Weights of a small self-supervised image encoder.
Model: 32-pixel images, arch caformer, activation gelu, patch size [2, 2], depths [2, 4, 2], widths [64, 128, 256].
Data: 36250 training examples, 96.0 epochs.
Rows from block 4, named by matrix and row number. Each number is 128 + 24 x the weight over its row's rms, rounded and kept within 0 to 255. All counts start at 0. Numbers have three digits each. After the name is the row's rms in percent of the matrix's.
# pw2: token mixer project (model.blocks.4.mixer.pw2.weight, 128x256), inputs 172-255
pw2.0 088:139136127129155127119127127143127136122108142146132124158114148122152142112123119084160137141133132121132115090168104163132155133124111148153088123070126195135144140082130089153154128061089155150155120118147165110136143110112115132124138117112108170083
pw2.1 105:137151113116099127116125119108113117153139144159145139099122105116153133081139102119128158115128104145137109148159162124111110132157116093077109135163089118099115130097129107108151127115093106109157121094132104112119129110102131107099127110151097116162
pw2.2 103:144137134108145112165089109153134134084103137077128118129110129120097114132152133138083145116106125130121154136119163091138080092113159149154124139124168112135145164147130176113110098129156123172088123169142176123111147132146150111127146087138098119144
pw2.3 095:141112113082126140137136150119163162119113165121104097182140123091116146135123156167147105106092111113158138122097122157166100139080125118122143124090151133104149137141144161154155144123087131098104127143147109079142144134169101131131132144156139124109
pw2.4 093:145097105119149150107130142160148151134159176168132105105147130127105116109107144107107099156157134088076134130111125123118132134119095122123094148080179120146108160143112112119118126091094117196191137092113167130100090123145114116090135134132132146151
pw2.5 108:121133144110155097151131147181118108083181118134143110157111148127115066175185151115082114173119162104082153136100120134167128134115157150136149141137129149164149145137109172146112116106137113148189138113161148097108127170135135125123169146147110135109
pw2.6 102:116147144117124096152088183154145142149128105161125166128149089107115109076117121149135147169131117156073145141159148154129100134097117136193160145134096144148099161163129143161079116099128139124132154109126132093154159112148139156101121117135169119124
pw2.7 108:118162123079104135160142091106123128153150162144149168075079092147099152113152129150136168135154097197127128144088154145137108159097125106113108084151122150092079134099140139086115155125134147149133121101144153119174133142131098157145128109157146114128
pw2.8 100:136135129143139122130136134108136133126103100122134125143110146108123125122114132153130123114107106119131147117105146167135126133112109130120124131106121118148146083114138117125150148146185128105128129141100177091135154109108069102174109106104140180126
pw2.9 103:133157167158122125137124133133137170078138078143139078080160124113147133092135097081116114100140158121088091090163140118119114131128118137139104127173133160122140148134106119105131147074106120123147132082129134069156151145138123111134144118122130128163
pw2.10 097:130158146132132138112136108121149158105166121175124123162071164132154107141166129053133082157147139179070108108112108132169109129125115137074101151076131111116112155106106127111102163143145090125143136113140135117139120124125071122157136137128117146126
pw2.11 085:129137111102149133130104155102095130092107107124146125178087148127143130137146105171098132097146148133133135114139132106137114134137131170115148116101066142121129102148115139164124116162142106111127130104153111128121156169149136164107115128114148149082
pw2.12 096:160110118140173147151136118161093125115096143118163156127148121173152133095134174158117101121151127147161162156123142159129142146123123123132150131130120148144149106131114159143133183187178127138153129142108181153133116010104154116120100102138120134158
pw2.13 104:151129114156073122113115094131159138106109113103135108167116142175125107128140157131107094177110126128124116128109103110113136125123148135093134170079166138114159108083133145151103110125120099147059146144108121121121147138127111134126124097128119144151
pw2.14 095:140134083109105128105098159131106167173121160113145155100091106142119125125154109193147109126203144121153107153134129172138096114089155080149074112136111160154056145163123145166094126146118116105136103138136161137141130175128092123163102159117169101111
pw2.15 104:122162122144130213148142111116119130165128104156123124140131120151197147114070095154156153103174140132125108113152059141127110124120138137135092095140139127127086100102123106149162154140138141092122101130107141165097120103140120118124155153093098135174
pw2.16 098:113128131136117107116111099113108160111113130137128138099107113132152100141143096188124144152075150159092159145157079149117107107137148102099135124150104123104117171099135146129140191099128158177151119063125197120116155102141118118082167162132113079133
pw2.17 099:129167139142105164102120144117133115168090131133122142171106147129110111113097116152173086133128150144163097125104113123129157113102130124081091095112158133122090148116110128125100130134158097130123110122128136144137107164158131128153163135167134153153
pw2.18 102:111165120117099174137167120145155116108074125106096116145085130119074122121146116175138140104115099107136150126107149147131131141102137114102122136123175108084120106096143144102121151127146113107101137131130097151131112109147232169156139161132130133137
pw2.19 096:098107148148141144135153133108138187109081118096111091171141121106143130151130149139094144112088192073190164077104114136121146099112154118129138159128088143128161095109116146152106132122138128116114142143156113116125164151135116093090110116123145151145
pw2.20 098:130149100119152160146144110137143106134095125105129116167170144102095138103099137131136111166110124089112170130127151138127124133119096140139146128059109138126140193094108141119142114104141149143174160096160151146167126118101144130157121147132154157132
pw2.21 097:098146106103128113104136138136160121089095135102133103129065142177113123120135130187143123145114139166135129145156135117127170112136170164106160169078086099146186127161136177126099104137142125148103125112130116104166102092153109164110130159150154122113
pw2.22 101:105140110166100063127132150155140132084159156154145136100149102122114118134122084118138111121149126164153130120119110105115118117111139099173134096079114127134115140177142143121125102150116149110070097153134133116098111211136156095076096130171103192088
pw2.23 102:106099145136117124144130149171124128108135114146122152156092110148098144128158151144132124131158154110140100147113153073128145137101125133107124115153125118115105110169119124184137134131126136136142132125118124131131105093110072162134130153113131109139
pw2.24 095:106162108129157144141133144088138109133104128134111134170098137131128105189136139143101102098137136144168107136101128154159131131162159134150112106150164121117145084132150133174081134137056161104144149129152117147126136086153078129103129159106137093144
pw2.25 092:145124135116116126136132147122104150154147130127158130105095160136116134162108114124097122081124146120125136124126156130123183141141121164109139127092075162149096097166131096087129150122125113156113136084118090133147128103175086162131126106130127104128
pw2.26 098:120134106113109143119115117130159114111117120153159129122112117077135144133132167095133159102165126136181108168083134087117134143132151122165156145131137118119137146115137101131131120111132159176096136116141128137130148087148148121111140113133168116104
pw2.27 096:147112145078141154117103093128103124111168162107184098074084104143153109112187136171154124107128095141146138116133148103136115098110135140111156146137157127100152092119137130095113128149161155123134105095134138138106137108098113117139125120162121177124
pw2.28 099:132151134116135184109114130131133143105107138155121119098110087119092096094081127104163155102118119116188123158147108149127078114076116114117148113145146144119173128103133100161130138118116159136173113164142150115117137095123180141140150144138120113153
pw2.29 105:115118115107081125161127140162119139132158128150139113123110139155113132127082139107191110136090107116146167132137107127188152148075145121112120127143151145125131166149133105102157115141115110123169130163137137133160110144152112107124106148138149100156
pw2.30 099:137098136087089149142163134138138153109116113116150091153133153107111148074118149123125141115127127129142153124124087155111112147149102072140137182167094114148133123111138104135116147148128137113091127150101094121097152146133166154117098107138111141148
pw2.31 112:099113096131086129089113151090126137182144155131123128149142120110114128103154082143148117142144109116179105116189096151128137102152156114153127106078134173120112105127112132093102158143121101134177124117141165135147130102150143135108128142142157137110
pw2.32 099:137122109160119131116136104133116113170106151118147111143137141093115158142098141152163130109121106078158160119098144127131097113165114122109106097138157117127127139143112051182091106133143158112102124128094089155133114146146168039101135148069150105105
pw2.33 088:066146132148120123177139101148079126078128120160132107094115155100101127163135121153100120161130153128069126152115155132101099100106092160089134119160117127131111165134125129138121166144144101119105103110152117159108086110112104142102122169170093132184
pw2.34 092:112165109149123089109116089138142137151151113149131094155100134126133149163127146097120134163152137143110098124112164142126082157140139136072085136157142099129093107135138125159129139134127072100101129113117134139111112094152115149145109102175133113161
pw2.35 104:144169139117119168153083116088094131154133107128135150129078121125143133080147145154154121107115115136164142152154112125081149099117130149128167155136116120145162084116107134137136156133125129090136139111125127107128163180129103130137130109115149132131
pw2.36 102:131165144121116142102146162111096129127135112131118115148155104114182127114132123119098100137117142070126154130116137176144168086144132115139131134148090146112113085124110122096165155139126135102122098124100127152129150174121117137111080140134164153111
pw2.37 113:084164146136141156094173090168132152132128117155103127158111133129142139110104122128145169095170112135131135123129118114123135153154138123133065070112084138153106138167101127084107092160115104095143107132131089150113094112157074128089120189133136135113
pw2.38 097:161123124128136116159083195144112131161177156137148138108150154082078125166127124107090077115103142093145163137087144122140141133133124149096088064132165121157122104154157127124155174107113128111105116129113106145110139140108205139118135135188118105134
pw2.39 104:138167133129112102091129132152079117155099151161166108146130165104128126148147128101121125128132131133160159119070118103133129098119112157056115060138177132125189158142114071123126134144126078116088096087156142147109090109111143114114114089130116141117
pw2.40 100:111101123146122158196127152124122122127114095154099160087138105126121108164147091145102119118138094146139108160161111126165133168115138145074095106107115166135108110128151168084109095128122104135101121115090094092098122143122133100152116150131129160138
pw2.41 092:147120145114162102129145084124131127100136090116131150122143170170105141081125142125141129118078114114119122144107164100090106141118163151115149143103179124134150128134080168115129132094153164133147126114158122115138195144155121126106085089090125145121
pw2.42 091:146140117143137129137155095090157127169132129116115137134132121088133155143102137108093151140090100141162130084149095130134122159106167115148132106130150117124119107156136130143137109137102097112155154168125102111116122101146164111121132097148190124129
pw2.43 106:136145139125109136148122102122144113105162173135164143135116088096076149192100119123126138173149165154137135124162134112152133136127119130111092094100125138129146124162117087104156197124092124123127140137139096107120113115143088138119087104133135137085
pw2.44 098:128105165114134113089115147133106118130133116133099078149168128157162173107077149106139134135116158125142144131102092137125103138100066139127136178165135121107133158131126129168147138156136120113090111123130106124115144107122177160116156135079144140101
pw2.45 091:075155129093081106122176145128143151172126153164106146121117073093132122131106116087109140154147125165117108137157131119117155136094122149159146133083111114127101169158126114159118098111143131145114130091138137127167111165138125152123135163174139118115
pw2.46 096:149109083138177172161094131148155135152163128124153133129120144154115104121144136140118133120098121135127158143101146129167091144130152151160142133135145130125162139096120123079098083110106174152130102140095150117129132107097141137111106077159124123144
pw2.47 106:116186158154153185114105109062101124147064132100133176141132094125164131137127115110159125118133110104176145137099119120123117101117143100178124138076159079083100121148138126117124137124127165068113174141141161134157091117147134102118129126136159117091
pw2.48 102:146091152164134109136109117144155149136158124132175086160131159122099126160108116128135107129100131110170176160089106118091165136112128141156140096142126105118139145115110124163147125097157146120108123136136101149113144093147117105138154092173123119117
pw2.49 097:118098160144170138106131146137132124169129148101140139125117127134079161101087121202129177156154127143099136153089132140124131131115122147110110103158124129141113186112086167106136132128111149129127132119142120135125125126150094168073106154111130121086
pw2.50 093:087148125062138116106113121137140124122084159100090099148147094135130153099199153142127144126136082104154165100104123163128148115128137132110143148178160143120169140101135115145129128128167154093089129043159163102128148166120161160139125120176118144156
pw2.51 090:151127154109162164153110171119100117144130165214145151091141159119119122123165105121108131134167146102145093180111111114126111090095141125154106077160106137120067117122092153156140137123139153156110132070115133119118083134146150087139120190126125095146
pw2.52 105:133122118103130149127129120171107139138116130144136108138096133099105104120119144087176162140128141159115180111132098059146118117091151092118145141142114114141154152173155142099149117096096106140135125142158139152145104106195136158110093117143129115123
pw2.53 095:107132122124155136133134127117165113133114158064137095091117090156124111074155143232102163109102134138103139152118113123107091149137097156163135147116133122137144124092066133172101128156120131116069122057123160137143105106136135129092118094136126115095
pw2.54 102:102135127132086123119096137147143136094110148125140082139101139101100134128134126087117135101149122161120137151123147110127125102162093118111150104148100110157127096146115103167155116142128108089163144124105109114115129165156166105133104161127116085096
pw2.55 095:091139182160106101099103166150100139101151130105129126125132143144150132169108122100104159111120103137119128162108112111160129104174128102139086139102105153148115177129098101115110137125122145172168133122115123136150125175109121119161150128158125165117
pw2.56 108:082158127092109146101103125134177139112156159112143112114143150086142182105124126108121167142111148087099154117125153095128108122082097171083135114115133137133174159129129097119146151134118099136099108062119056079087142119119137139127130119113136159084
pw2.57 099:120112140134073142067151140135140133157103127063118159103118091107150155113137158090134093166090112105102124114112070143156165157160126142124113159146125134145085106096166105126173124148112116066163085123102139164115191122110153118150122131096129174106
pw2.58 102:131170150142203153157117141084143114128125109106113136144132106170144133095134097123107125152091149139126130165128128120154166173096132150160125131146156095172139146139099174145127112127124144166122121112161091104151135228145112140135133129163118123119
pw2.59 109:110170112098119145103119144106102134148134129098145118137118133159108125161086128139148113099132114147136094196161115091155146123126132129064133116069155169140149161126116118173143122167117109116133126116087135142097117089138139111123142104134107102119
pw2.60 103:134112124125132171121120138081125097151168174135114121132117149131138143115130129115130120105108119126122097125132112117153124156145096137122114133105117141137099129157139106128137132141113106114100129097157057121140113151133165145131108111077126111105
pw2.61 102:116130118113141167156125130123166155095072119119121134123119110146143122197114098105098152139134140131078133123109074133116164155089156113142156151149164148141144161131153110143125106127155131108086141186164133143113147096142116141139109144076145138141
pw2.62 106:105144131137110145130155111150153100142109125170111150153161070115139109115101120150137113136160132113092134105125145131146153140126118126133115095078139129113096118135096127197106116144082111129125124138130104130103114127120107135129080179091097139130
pw2.63 096:139154126128134136137145105121142105150112120140152101138151109131127137132121123157121148112179158137095124134130126128134097141117127134108104136123163111102106090130139111123145132149175131101160123080126118143081084131152077114139153133130141160145
pw2.64 100:135101127122162138133152155077149128142131113141129158173154154131116119100120119130169139152156174113101125122128109113110138099146116122156126098136084118144098141139120129146100100114105146145149108064103078140117093019118150141106128129124135191105
pw2.65 107:133135095091164146143139124137112124100104096107133093153142142126140108193135124174091133140125176096086146113142141146115127099085154128113157124083117134176136105144125166149143123125128121153115084112150151131103167068137162164125116139088148180132
pw2.66 102:094136162155139160157126124165137119136163159121106074131141144102132132136147118139120151181171133115120181140132099109120159139110101138057062076146158125112116171132140119135117133116127129139144137140105141102099118165124139140116121143181125148154
pw2.67 097:123134135155164188136161134158082114112122090123137140114131151160095091082121105159130155154116110185100188115141116070110139088135142096174129114131135091108106119172127154130132123106123170152175097128184138083171098107152086114126148111105107085105
pw2.68 110:143157138113145175127092133158135162146153096112141128150117130150109129159103121069108144109136170123162149114125152162162133101106182119134134104188113146147126157100116153164130143112110131138147115192124102106134128137143140161136112077128134109136
pw2.69 103:139135119109102148130130111123056103119121121120141174156117140134108126147091154087139130140151097108172126138127101136123096102138079102140173136133119099102135109125113099054116130176126134126103135095181075127137147136165119127117138143140149091155
pw2.70 105:159114130102137126137112157136123144109145135095123123161128119184106094161102108110143163128069154091132164135139132139119137110160160121194172174139119121091172144141091128118097099126096175139120104128118148108170136131106041140143100120088148098120
pw2.71 100:107143118164124146120161117109111157134132087114084152114140148127146082105140130098116103133101144133127107089145122145131114075112157156156119115066107163100133110111116155108101085121143106100128144192152136145111104156139081136157123117109129175104
pw2.72 106:139163128121122146116141154145146094145116151148153151145119112119127141124079123152117072133130143129115115131149125107121050176151117150101152136113083152134112166126110108120084145122165157161120135084119121136159142181091130135076163157148149125143
pw2.73 108:116107143128184109137156138090147139156183097151137153132107113150141092204118140156116099095114135153166135120147135132134099164166144122092109129148119168159097090091152131146130129135132113111111109099137149125152106104147166140134156112095110094122
pw2.74 097:121148137187162165168116141090150177114095088079126082080136132111089125141141184147130123068132115177155138145118131125163131127175135150179099115099132103116124096147115130104119164134149181086135116150118104172163114105145116104109114117131157146191
pw2.75 107:159159133132140166113110180107135167131172125102143135114139129132096140160100135075171106119110117145146147145139146158125115095141137114148147154132070166116134136137130111134104135165127109132094152129154077122104143073132092099104143083159101096113
pw2.76 104:132122142128087127103149162134115112188192141172141162115170111139146152116095112091147103124145096140135116136133134101119163149138074121108110130131124108108076129146144091135106161123111135129165143162119128132126117084116141105113153136134092097106
pw2.77 108:139124144104111125080098112136140146105119119143155123162101107070116140140092124107112135099152147126149137137126139111079153151077111139144116169114141115129162109121117090151130132158125157084159119113120083120114162155114120093164114115134142089112
pw2.78 095:133112121148114074154113160142147123087114119104150091158136160124178127141139113127131141174090120131130156133104135108134160079110151132152145180154133117105160156146134124094141126127102163150105117153134111145139179050122095128155126142105134081130
pw2.79 098:157115152155128123092092166148154129154149136139137123122122144155162117124096103078114088093140102132154104120127136101113114127112124116146090093123105101105151081124101111080172096144128153130157138137131142141140148154146153136117101117132160107121
pw2.80 102:137146134118189148128118094149110118147098133154111116133122118142090128133113151143110121149125134132125115142084103048086101127114131173136109136092207101128144144103105170129115111146138125120152155134155104144129124131120084104119133137141131128141
pw2.81 111:115098086102126128117106154106112111143131116134131141068139120171116135105102136164149150084133097109134106152150092138116128133127146103112121145163166098121073126142155142117151125139154105059111084128067146122136093095150134138097129136154136150144
pw2.82 093:132122106119143102136159110166080108141141105125154146166112153131140108129157137114115091133160166106117145121150152125106110109147090138136121134099102133149104139126126161135122103139182098118149103123172142156139110229099089156111124113140158108158
pw2.83 107:122128125165146144145127146120145130153170153144152131168173156149127100139120109115156145139119142113111140148116155181127123139122141135087085122143152148141112143100132104150136157080124149128145126119159088121159102151112158114161111093184137101165
pw2.84 102:143129136149115100124097108120135090148134118113133176136108104172142092141096126123124081111157130108130106150170132140129194113126183089114172099117104167124143066096116118113126151103128114102129140148141179138116107145140112085112146122115165143143
pw2.85 096:102142178125140137124126146148098118152111147155111107138078128093118124106129134132163163125163119128109095149162110158089130100098128155110117077118092142149105121093123147141143187122115112101134129130110134150088063077099178132131127132155120114137
pw2.86 099:114116176101127163134111133156120124123153152114113092151138137108128148125106173127133123112132098120145126114150134075113085111175095096104151131112109111095169112164129151137115178142137113116121124082102089174127128078118194158125113122136155156141
pw2.87 112:122124134120129112091129092096129133119152104102098148160118148146142126117166151154151127127136105099145130107104092110119138138152134133112104146165150097124142133173143125107118129135095105113114163075128141176108127135101074113140149157137170094131
pw2.88 093:124115130175144159147136150142106129076089142081108121099117131078146136149130150175151149123102114138103146100142109132140116134150120146135134151182119150113160115148129161070115136154120126119118158142126151117122124058143184148144139185143125145154
pw2.89 100:120124106117142137155144131103070118133116054110100157154140153129084106104112115099157107121091171137148119105143141118162164103163144139171109112162134102077123129156125166085122126116101153106149136128117141134146132140097110122149131160091134121103
pw2.90 098:096140149116164152121119168117127160122170189131124127154172157130152097137115145141115167079175125124194137113142129100081141093112171164126132133114119146118117146140114153095136159161130154138166133151123126140110101160147138130144133128120095141154
pw2.91 109:101125116165104114078128091116149121134193113148141173122116130086165144149108114071148143117168136170114112138140138136121117153133119128127131110098168162131092134135107129143147152139150102134135155104138082107114099073120117105154128141140134160119
pw2.92 104:159166160147132130157192100134129111129155128123143166116144117091118160158085084072177149100150127146163118090108147123097131123090123091134180162176087099138114115129134109174138145143145129122085129138146055130101111122147149099138128135139142159151
pw2.93 102:145167113138180122129134144185106085105101078116130160094164122098150093082060163073099097158154136156111119111116140139149155125129126119145133120101123116149105108119128160136111165109114127152107125160126126083126118152200093108108116120120161135149
pw2.94 094:134075110131136103139145091143132115115114121116139144106141151116125162097095125135104176139112145165119121132150085142142139106186127129141106163102142150112170162099152133115146136128145131136146144132142134117114132098149081122099168140133142118136
pw2.95 089:129091140134133102081155164147161123146134110106121107167149113121155138120100097135117135137126116125122141131104148146139120131189107137153146209105123153141132175154127158122094130103147136122148113130139095130140149207205159145114132120095158147112
pw2.96 091:154086127106145138112105164080131103160147139128161138109132190116132118109094111121111087087157106123151113142136142144097109162140134114141113125133113158133092085122095134138149118149123161080115133082097131158122142128088129100136113116144099133125
pw2.97 109:143170140133127176108154115180115119133085137160119093204095130127107144097151155188138108115152087134141175155153133106100173079099124132154151137115125114116111171114124129125148130135113148160114152127088164154149118100148147139131155113129134130112
pw2.98 106:137141139176151113130156076115140123143153123122096139097146146131169120093160107122154128108138112151157136110140092188115096100103141121136110126184126126138135110116151114128129117110145087162153134122134133134114135130150109134090182181093124131155
pw2.99 110:120153107156087109130143154167080128125082087141159150147133103135134107092085122124132114149172106134122115148113142153119097060124130134163115093116082158134142097133143161119126148127106112141109136152118180132158106107139152139112114126101104091115
pw2.100 097:127115136160133135170171129154141126119113133135075124151157117158104134140129100132113109153141089131098130108142111122151150128136115114117078114123147155158124181131095153111097142125143099143054165151136180127168093179116114129156158170190131127139
pw2.101 097:119149132098136084160122155123092134156107119150128191161108093117166119082170112173133107175088127124137123143156165143101130140119124091108125099117108125120093139078087150080109138122170134153086091091176151157131107133147136079152133149128135131141
pw2.102 100:126127099122120107149127083137134087090073109144143147155121098125109123107163130167151143145100169120077112103117166124102137112128152112150169179142149112111152131106125173071114127160113152132151110116129168145141152190115116102114136130118115137131
pw2.103 092:138135134098150134130176150179091123133148100122118142142177125119129145091113131093123125135143136148143134128162124185121186141125143132145165105101154116130098091094114155145152117132093149157079129101111149104129153135164086110170138133101112162132
pw2.104 101:130129137165146109166137095118097103120111111168121163135138105095152092137171135126147089176112101138137142100125120115143111097140112128151113130148139121087110109116125145138129108156117127151104132094128153130134137078119114103152103128120111103101
pw2.105 097:138100138132086102113130132130151094132162173164131112112107128074114173171082145149153151111137124127142148156142160133126118179148110121106148083105132127121098152124114109096144146146107145099058147142169069174116120048155118115152155155124126139121
pw2.106 098:133103136056115088186163120136124148115133116084183119181112157173097115135122147160098111086127143135110117090135162122110149128165078129120135139105116131154163115103091140105122096131157118110101100112142092142102130149094077119116122082123119114162
pw2.107 103:153103152147183194122174150116109125144170076149123142111125150154128142157125086167158153131103102135086119131157124141136132075110121122162137098066141132139116112163110128122125148140112126114098115121137137130128108112146140103125154123136122175110
pw2.108 099:097130122152127113163099093110175142145115128133133122091146135114112182125105105144144170110073124093180146116092101129123114150117147128087105134131141092150139151140133144186127134109121112143113102158096107123115140178103142147138122116138149104126
pw2.109 095:137096126163155105102127126122131108110124121129117127149133128154143120138120103118148124116180070112134115161179151163119107154123123108074121126137150114161140054105155146112145120111123112106155119132094158157115138098145147109127109140102129130116
pw2.110 106:106114121113111144136106145115124122130138118105100087117101127112087150111127125113146143123143157110139160125119122092133119089104098142090152136105082145139134168129130125145133124135120114100135134122146144086130138174139147135125151109149138161104
pw2.111 099:158122095150169149095099134133125131141143108104153132110100109142124187132154112138106149161097161150132125137145104098152108149118172139103175155077135124146104156156172138141089101130108109147108109145126167139100129096126095166128133109084124123105
pw2.112 099:088130150099093170142127134129095108128105119131132092111116122104093164137165164171123178128118122080149147108130157119129173118146131145125140143140150118150151118109138097161120154116137140158158116063141116112145167116142175100178137132132107130144
pw2.113 097:114157119156128111112162131106190141154129131133126149093094102082119102190100138118133154128092148139169103115136125136131168109108112156121113152141127119121139140137102070128146115112141114101098124088161093122091146165161126119156157135138122137148
pw2.114 092:133140149157100108139047181156112140109110153089158086136135136123121183147108111098106126110138183162100109107154112145108090100146105116127114143157101118130098106119098144143158172153125169092124123110148124118138092135139128136102110122135134095129
pw2.115 103:155126142177111142143150108154161132116139110114146114152131134133150132108131130112151169164132158153098122137160118149137152119137138133146121151085171094115149168128111113109092124095158122174096121132106174083126128150125129118140120107120153137094
pw2.116 104:147092145121104116142101145159165127103113077194155129152163085160170125046132097105116192142105125135158103102118086138131178132113142139128137125114126135110150112204139145133118139105093121120116098097071133119088155085115063148147150144082142102155
pw2.117 104:143081111191138141154152112178111137113136184157116117159149156196075109093078134103147087136141102136114134070135116145135155109150099162147127113153087150152101152084091142086143106117134137140113154160128123155118103156124137150156135140137144107133
pw2.118 095:138115107109098114155129112166112106107145120162104099151149118079116135130133106117131145161109157136094139116108110174164132104075170139170149140156177099148162087088104112108165130096133163121128089130157106111119133140134138151131121147151098115107
pw2.119 097:137156130125113159128125119105133152132186140108121147094083145143146124144130146171127105122118087113142128137190143122126077158174108129123110148124124091127139093117115122107127095130140119105161156067122132110104106153125122162128115093071169132091
pw2.120 105:163084125124114080160095143157125129114157138123162100149146128175092083179143109137105128113133156130109169155124122124139150117140150139114142097127112106112137132159117176126136096118165150138116109182116193126126105128140120122139091079111130115098
pw2.121 094:118150145095139174126105126103136112160185150171117173113100124140106166136138105102130115164147117136086080100150111106128124110092150151141142106170138144137100135134130125113150110140134161161109117120142085131108136109132135074112164128145137136145
pw2.122 091:144134123187156120161178070165138114132123142112133138129128170115126113127124122142122170124118151138116131123107130148069122131171159102110084091132128105082081111123139171140153121126093120122118150112148129140122142102161179122137135159162071161153
pw2.123 096:141117128081169118174132114124118149147126110117155147137079171141118084168165159178115112134125133132135158106101131123139143149091132161098120066135120155170119107131135162080137127114120122127058118075161113116104119196143088127155142115126172110172
pw2.124 095:143124133127103139172133115125144131120109087158121149151145137121157107164110133111113122112157156154145161129133150157144105101098141091158106145079150096155133085124139113118103073110127137125159142193125126135117108147163158102140115098101132128134
pw2.125 096:143127171138092151109121133139194130149100150112128103156110093105077143103130121101108147107129167139133162140136128150141126125137140156100109136092131125113120167146132105178160128087161152162130121175109142149091151117135159101161142107154108153140
pw2.126 100:110150131160129147121125149154122133116097127188123116082146125134107172087128160104139101164117105146136142101168162130105107126142098119193125111052144119154137143090124138126181106084138149127137113138133120148132157065114151119147119135123149163102
pw2.127 096:084090135155120095122123124106149132156146087148119148105139089095127149149130133142178116122188152135169155170143109135106117138122127136141119140150152133139139121129121153142132164134144096130113115119109088181101115149155137113134125151117096136121